config = dict(
    dataset='rendered scenes of coloured solids on a plain floor',
    horizontal_flip=False,
    translate=0.06,
    rotation_deg=10,
    head_dim=64,
    fused_qkv=False,
    qk_norm=False,
    parallel_block=False,
    init='kaiming_normal',
    residual_init='none',
    learning_rate=0.0013,
    beta1=0.8,
    eps=1e-08,
    max_steps=17900,
    final_lr_fraction=0.1,
)
Rows from block 10 of a small multi-label image tagger, named by matrix and row number. Rows with one number belong to one neuron. Each number is 200 + 20 x the weight over its row's rms, rounded and kept within 0 to 999. All counts start at 0.
After each neuron's rows are labels from the 100 images, of 14848, where the neuron reaches its highest value: "lies over" is the class under the peak. Only what is clearly more common there than usual is listed. The data: rendered scenes of coloured solids on a plain floor. In brackets: how many of the 100.
# fc1: MLP up (model.blocks.10.mlp.fc1.weight, 512x256), inputs 64-127
# fc2: MLP down (model.blocks.10.mlp.fc2.weight, 256x512, transposed), outputs 64-127

fc1.353,228,209,201,219,189,205,168,193,162,208,187,224,229,180,172,182,201,177,194,147,203,193,180,190,198,199,204,172,203,228,200,190,197,197,197,230,207,186,200,199,202,195,213,172,195,155,177,200,224,215,172,204,218,208,210,195,201,200,177,238,211,238,197,215
fc2.353,208,196,171,199,209,211,208,206,152,183,229,201,202,201,167,189,211,196,222,152,179,192,177,189,179,188,184,194,211,182,209,214,190,213,212,180,221,194,186,205,166,185,172,210,219,242,217,204,208,205,208,243,206,215,220,221,226,235,171,146,192,223,192,192
lies over: bumpy ball (52)

fc1.274,201,174,225,147,168,222,174,199,181,221,205,205,208,180,181,210,195,199,189,181,208,225,189,189,177,176,210,152,166,191,173,191,177,207,186,204,238,228,168,210,220,176,187,205,180,189,182,210,241,215,184,216,237,183,224,208,207,183,233,241,184,212,199,196
fc2.274,223,200,214,198,192,186,196,244,196,214,174,172,210,195,231,214,211,212,206,222,205,205,191,204,226,204,213,141,198,210,213,236,199,203,171,224,189,208,163,150,143,215,226,177,219,189,163,190,183,221,223,205,201,201,148,192,219,200,194,191,146,203,217,180
lies over: spring (31)

fc1.395,212,235,181,172,193,194,244,200,176,216,172,205,194,189,203,200,175,201,198,173,206,175,213,168,194,169,189,178,216,201,208,169,176,197,197,198,222,169,200,196,211,221,211,209,225,215,185,207,185,195,205,182,195,199,221,193,224,187,209,227,198,195,168,223
fc2.395,190,183,205,202,214,180,220,254,227,193,192,202,226,231,202,213,182,212,227,227,191,199,177,186,246,197,167,210,214,180,229,185,185,241,185,169,192,203,228,243,189,170,171,191,213,173,228,184,224,162,216,188,178,213,150,194,216,201,233,173,190,209,178,206
lies over: sphere (30)

fc1.260,193,182,197,169,180,195,166,168,207,230,207,198,196,195,202,230,202,170,210,202,208,237,200,197,190,202,214,230,184,202,191,183,195,214,187,221,205,200,190,191,217,185,201,208,226,207,149,219,195,229,187,199,244,191,208,198,196,184,201,228,210,241,217,189
fc2.260,223,239,225,184,179,215,184,204,209,207,178,189,186,215,213,218,208,187,187,239,208,190,185,227,200,203,241,174,195,216,208,185,218,182,180,197,227,188,170,138,222,207,213,213,210,162,169,195,208,206,224,181,175,214,191,204,195,195,215,230,185,198,227,184
lies over: spring (33)

fc1.285,208,238,189,193,220,203,215,189,181,225,211,195,202,191,158,179,206,199,209,199,179,223,173,194,217,196,216,145,203,195,225,175,199,189,208,187,153,191,205,198,246,196,182,179,223,142,214,176,212,196,166,208,184,165,176,184,215,182,200,196,233,214,202,210
fc2.285,194,197,185,181,166,215,220,211,176,207,206,220,185,204,204,224,197,200,221,169,182,178,166,218,214,226,209,205,206,221,208,158,186,203,229,175,189,186,179,179,198,207,226,199,184,213,185,173,151,177,202,192,170,195,198,189,212,203,183,196,182,162,182,208
lies over: bumpy ball (60)

fc1.177,231,200,217,184,168,213,172,238,191,218,182,189,231,206,183,222,218,188,178,215,215,217,196,181,193,187,197,197,170,217,164,202,180,216,184,215,188,201,182,186,202,191,233,218,236,160,165,209,224,231,205,216,231,224,221,208,243,216,160,170,201,219,234,182
fc2.177,189,182,175,207,186,157,217,209,180,209,176,212,209,190,227,208,185,228,204,180,222,213,217,183,192,202,196,202,192,189,268,210,214,242,201,182,179,202,232,231,168,208,183,177,242,186,203,181,193,192,174,201,179,167,212,216,198,179,225,178,212,201,166,193
lies over: spring (26)

fc1.386,167,188,215,230,171,203,239,216,175,210,202,206,197,187,197,154,206,225,179,202,160,210,214,187,249,194,217,184,190,183,232,181,168,213,240,191,175,234,181,230,214,228,213,185,198,175,197,203,225,202,188,192,188,189,179,217,195,196,202,227,223,202,168,220
fc2.386,216,206,199,201,169,191,242,190,215,169,219,213,195,238,217,167,207,199,197,205,230,202,202,212,209,208,223,189,175,203,221,210,183,165,220,123,177,218,182,217,225,202,209,205,182,180,211,195,229,188,212,199,205,174,223,221,180,241,167,184,215,185,186,228
lies over: dodecahedron (26)

fc1.269,179,184,187,169,210,204,172,205,219,228,178,228,206,218,183,190,204,215,191,161,166,221,176,178,191,199,214,197,168,196,201,192,164,231,254,177,169,209,202,202,222,205,188,220,151,187,197,220,237,175,196,200,201,203,211,175,193,183,164,222,208,191,207,244
fc2.269,194,179,204,194,192,188,200,195,177,201,200,209,203,187,230,186,219,200,180,164,200,224,204,190,203,228,191,165,204,230,196,195,217,219,209,215,176,193,170,204,178,204,217,194,204,240,154,236,179,198,217,187,211,192,170,238,155,191,198,230,205,163,186,189
lies over: dodecahedron (37)

fc1.342,193,199,235,183,218,195,170,193,207,230,213,202,230,171,168,195,211,190,187,207,182,249,227,210,214,215,250,197,164,201,169,210,188,229,211,215,209,193,153,189,204,187,219,231,176,153,191,183,226,212,185,220,203,191,230,229,176,196,198,199,158,233,207,234
fc2.342,196,207,205,195,217,200,202,196,219,206,146,172,185,239,220,193,190,177,189,184,181,206,205,212,204,212,180,209,207,205,236,195,189,183,200,215,199,215,205,195,171,191,209,195,195,219,219,194,178,196,204,192,196,195,204,181,215,185,198,186,166,193,192,176
lies over: dodecahedron (50)

fc1.116,246,214,189,173,218,210,226,219,206,192,189,203,177,196,188,212,208,196,182,156,179,214,183,195,193,199,176,154,190,193,220,196,208,178,245,199,186,173,193,210,232,232,180,193,194,225,148,241,207,220,183,216,213,197,191,182,206,163,205,201,235,217,219,180
fc2.116,181,210,196,234,202,217,220,187,174,195,208,199,197,195,186,202,217,184,211,240,152,165,225,205,215,215,193,191,206,227,184,201,207,188,199,213,199,166,183,186,214,189,226,163,134,235,192,230,169,202,209,222,185,216,216,180,155,202,166,204,199,193,210,225
lies over: bumpy ball (27)

fc1.98,220,200,264,161,180,182,158,201,226,231,179,205,229,197,200,220,203,206,183,185,232,226,183,203,194,196,194,172,185,181,184,193,190,224,182,222,215,216,169,190,217,214,210,193,203,201,206,235,225,215,190,195,238,199,209,216,222,192,201,213,229,194,210,194
fc2.98,206,229,239,201,185,194,196,226,207,191,175,193,204,194,220,205,202,207,220,212,194,196,205,191,226,222,247,180,213,207,229,198,227,210,185,196,199,187,197,155,147,210,216,200,224,170,178,203,207,193,194,189,189,192,165,174,218,223,200,197,156,210,223,200
lies over: spring (38)

fc1.172,199,199,207,211,192,235,230,216,224,230,198,217,214,218,185,235,227,230,222,170,167,198,169,205,212,189,174,168,202,190,254,210,200,217,205,189,193,189,206,249,214,209,185,210,229,187,193,186,175,202,196,158,184,197,208,191,218,194,203,188,197,218,205,205
fc2.172,229,205,169,201,212,174,209,192,215,181,211,240,170,217,235,150,182,200,218,196,204,195,222,229,184,228,204,221,225,225,193,170,195,163,212,180,187,190,216,179,204,226,185,202,173,222,213,160,179,191,236,183,169,184,205,173,164,196,197,201,205,171,167,226
lies over: sphere (26)

fc1.474,197,210,201,186,216,226,191,205,207,214,197,189,210,218,177,180,229,209,210,184,186,184,191,192,224,189,208,180,171,206,217,218,195,209,195,230,171,203,196,156,216,206,181,218,213,176,201,188,215,207,197,164,197,217,213,200,246,196,167,203,201,239,219,237
fc2.474,216,199,193,227,212,173,180,192,212,166,189,194,199,207,201,203,183,180,191,226,225,190,210,190,197,221,235,241,206,209,172,178,162,164,202,195,188,199,194,188,250,198,185,213,175,201,207,176,207,149,207,202,210,190,174,191,185,192,209,221,215,173,177,218
lies over: sphere (27)

fc1.3,193,189,200,165,220,185,192,168,201,237,202,205,219,193,153,183,231,205,204,178,190,245,204,204,199,194,228,174,161,203,180,182,184,180,186,221,179,188,218,187,224,218,208,192,209,183,223,200,230,181,183,188,197,242,214,223,188,180,178,228,207,186,208,214
fc2.3,214,195,167,183,187,214,220,200,210,167,246,201,200,227,176,212,182,191,225,202,230,187,181,189,188,190,204,176,199,196,177,191,202,169,216,165,235,186,204,170,197,181,201,216,213,188,198,209,207,172,192,228,182,163,214,206,207,239,186,167,189,245,222,172
lies over: bumpy ball (56)

fc1.207,202,221,252,184,190,201,183,177,192,219,181,200,219,209,199,215,181,227,185,184,220,219,164,213,167,177,196,182,186,175,199,199,182,224,194,238,177,216,191,215,205,225,217,206,234,176,193,211,218,228,198,217,221,222,192,226,219,204,196,191,247,177,211,198
fc2.207,184,199,184,202,225,202,179,219,215,181,207,211,196,201,183,209,209,184,206,230,179,193,219,189,209,214,199,202,173,219,215,208,203,209,223,154,155,201,183,188,181,165,197,197,197,174,186,193,209,194,198,177,178,177,241,203,172,219,203,208,197,213,218,165
lies over: spring (35)

fc1.510,198,213,203,192,214,214,204,219,168,228,217,181,220,160,176,212,225,181,243,173,212,218,201,211,177,181,196,204,193,203,179,229,185,190,204,219,222,163,192,187,226,212,214,202,188,192,178,180,206,210,189,207,219,182,214,189,203,192,205,231,192,198,224,198
fc2.510,192,185,147,212,186,190,168,177,224,182,219,194,175,206,196,204,240,185,197,165,213,222,175,210,180,220,169,199,173,226,214,247,206,196,194,174,201,208,209,208,169,170,181,189,200,213,209,196,184,228,197,211,242,213,235,221,228,202,170,182,210,257,187,198
lies over: bumpy ball (42)

fc1.149,215,197,215,212,175,237,175,190,186,202,221,198,212,198,163,210,196,178,189,179,174,227,195,209,213,208,225,179,179,203,210,209,195,199,201,266,206,190,221,236,218,201,195,202,192,164,220,212,187,208,173,204,232,214,179,227,233,202,182,196,194,205,223,190
fc2.149,171,209,155,183,227,214,204,169,184,236,227,213,210,172,175,194,172,172,223,195,204,203,196,179,200,196,186,202,176,194,155,175,212,199,221,191,230,205,172,207,202,182,207,204,224,205,206,220,215,215,212,246,208,182,227,221,205,242,175,166,197,207,233,223
lies over: bumpy ball (59)

fc1.271,171,210,209,190,198,216,220,199,196,201,174,234,216,179,202,161,219,209,185,181,182,252,218,199,218,201,217,191,156,198,199,179,196,223,212,182,167,225,164,191,214,219,188,203,179,197,205,211,210,186,181,177,204,204,210,223,215,177,180,240,210,199,186,251
fc2.271,189,200,222,197,185,199,170,230,179,202,193,223,202,209,223,223,203,245,178,201,204,192,190,206,196,224,224,200,170,194,207,231,188,197,233,179,172,194,193,194,196,192,210,214,198,194,132,206,191,201,202,205,223,238,196,195,191,177,204,200,201,172,227,218
lies over: dodecahedron (51)

fc1.23,186,219,201,171,205,176,220,205,199,207,177,207,198,195,190,168,238,215,213,191,162,185,207,239,204,169,203,174,161,198,217,155,200,219,229,190,213,201,236,184,230,219,202,186,167,215,205,221,178,226,197,163,173,226,194,213,197,187,196,213,185,165,200,241
fc2.23,213,180,192,183,189,216,181,202,198,192,219,186,170,177,175,215,181,184,199,204,199,208,198,205,172,206,230,200,213,199,181,244,244,167,207,208,208,183,188,195,188,203,228,225,185,176,233,211,215,186,199,223,251,165,232,199,184,185,220,182,185,191,203,202
lies over: sphere (31)

fc1.329,194,201,201,209,198,235,214,203,200,212,212,165,201,197,192,176,235,225,211,188,227,227,207,190,210,190,227,188,206,206,179,208,185,194,205,203,179,192,185,182,185,204,241,206,224,202,193,206,217,222,242,198,244,202,219,198,200,159,175,205,177,171,207,193
fc2.329,194,188,174,201,195,194,193,196,211,164,213,200,148,211,189,170,231,196,182,203,188,193,192,207,209,205,170,183,228,228,211,171,232,213,155,207,188,223,213,201,169,195,188,186,200,181,198,215,185,169,196,210,201,218,202,196,215,197,220,170,207,199,191,193
lies over: spring (29)

fc1.370,212,211,242,227,195,223,185,176,228,188,194,236,188,194,225,165,208,215,192,192,175,219,183,200,232,198,228,161,179,216,197,220,200,212,219,216,188,192,178,223,210,213,186,209,194,185,199,218,199,198,211,160,222,175,231,173,217,207,189,231,220,231,175,225
fc2.370,202,206,210,176,196,213,168,161,188,210,194,185,181,207,236,201,187,204,202,181,160,196,210,248,218,240,196,198,165,196,228,219,219,183,222,191,172,205,203,193,213,196,188,175,177,207,173,189,182,202,217,165,206,208,177,220,170,172,245,221,190,172,212,198
lies over: dodecahedron (40)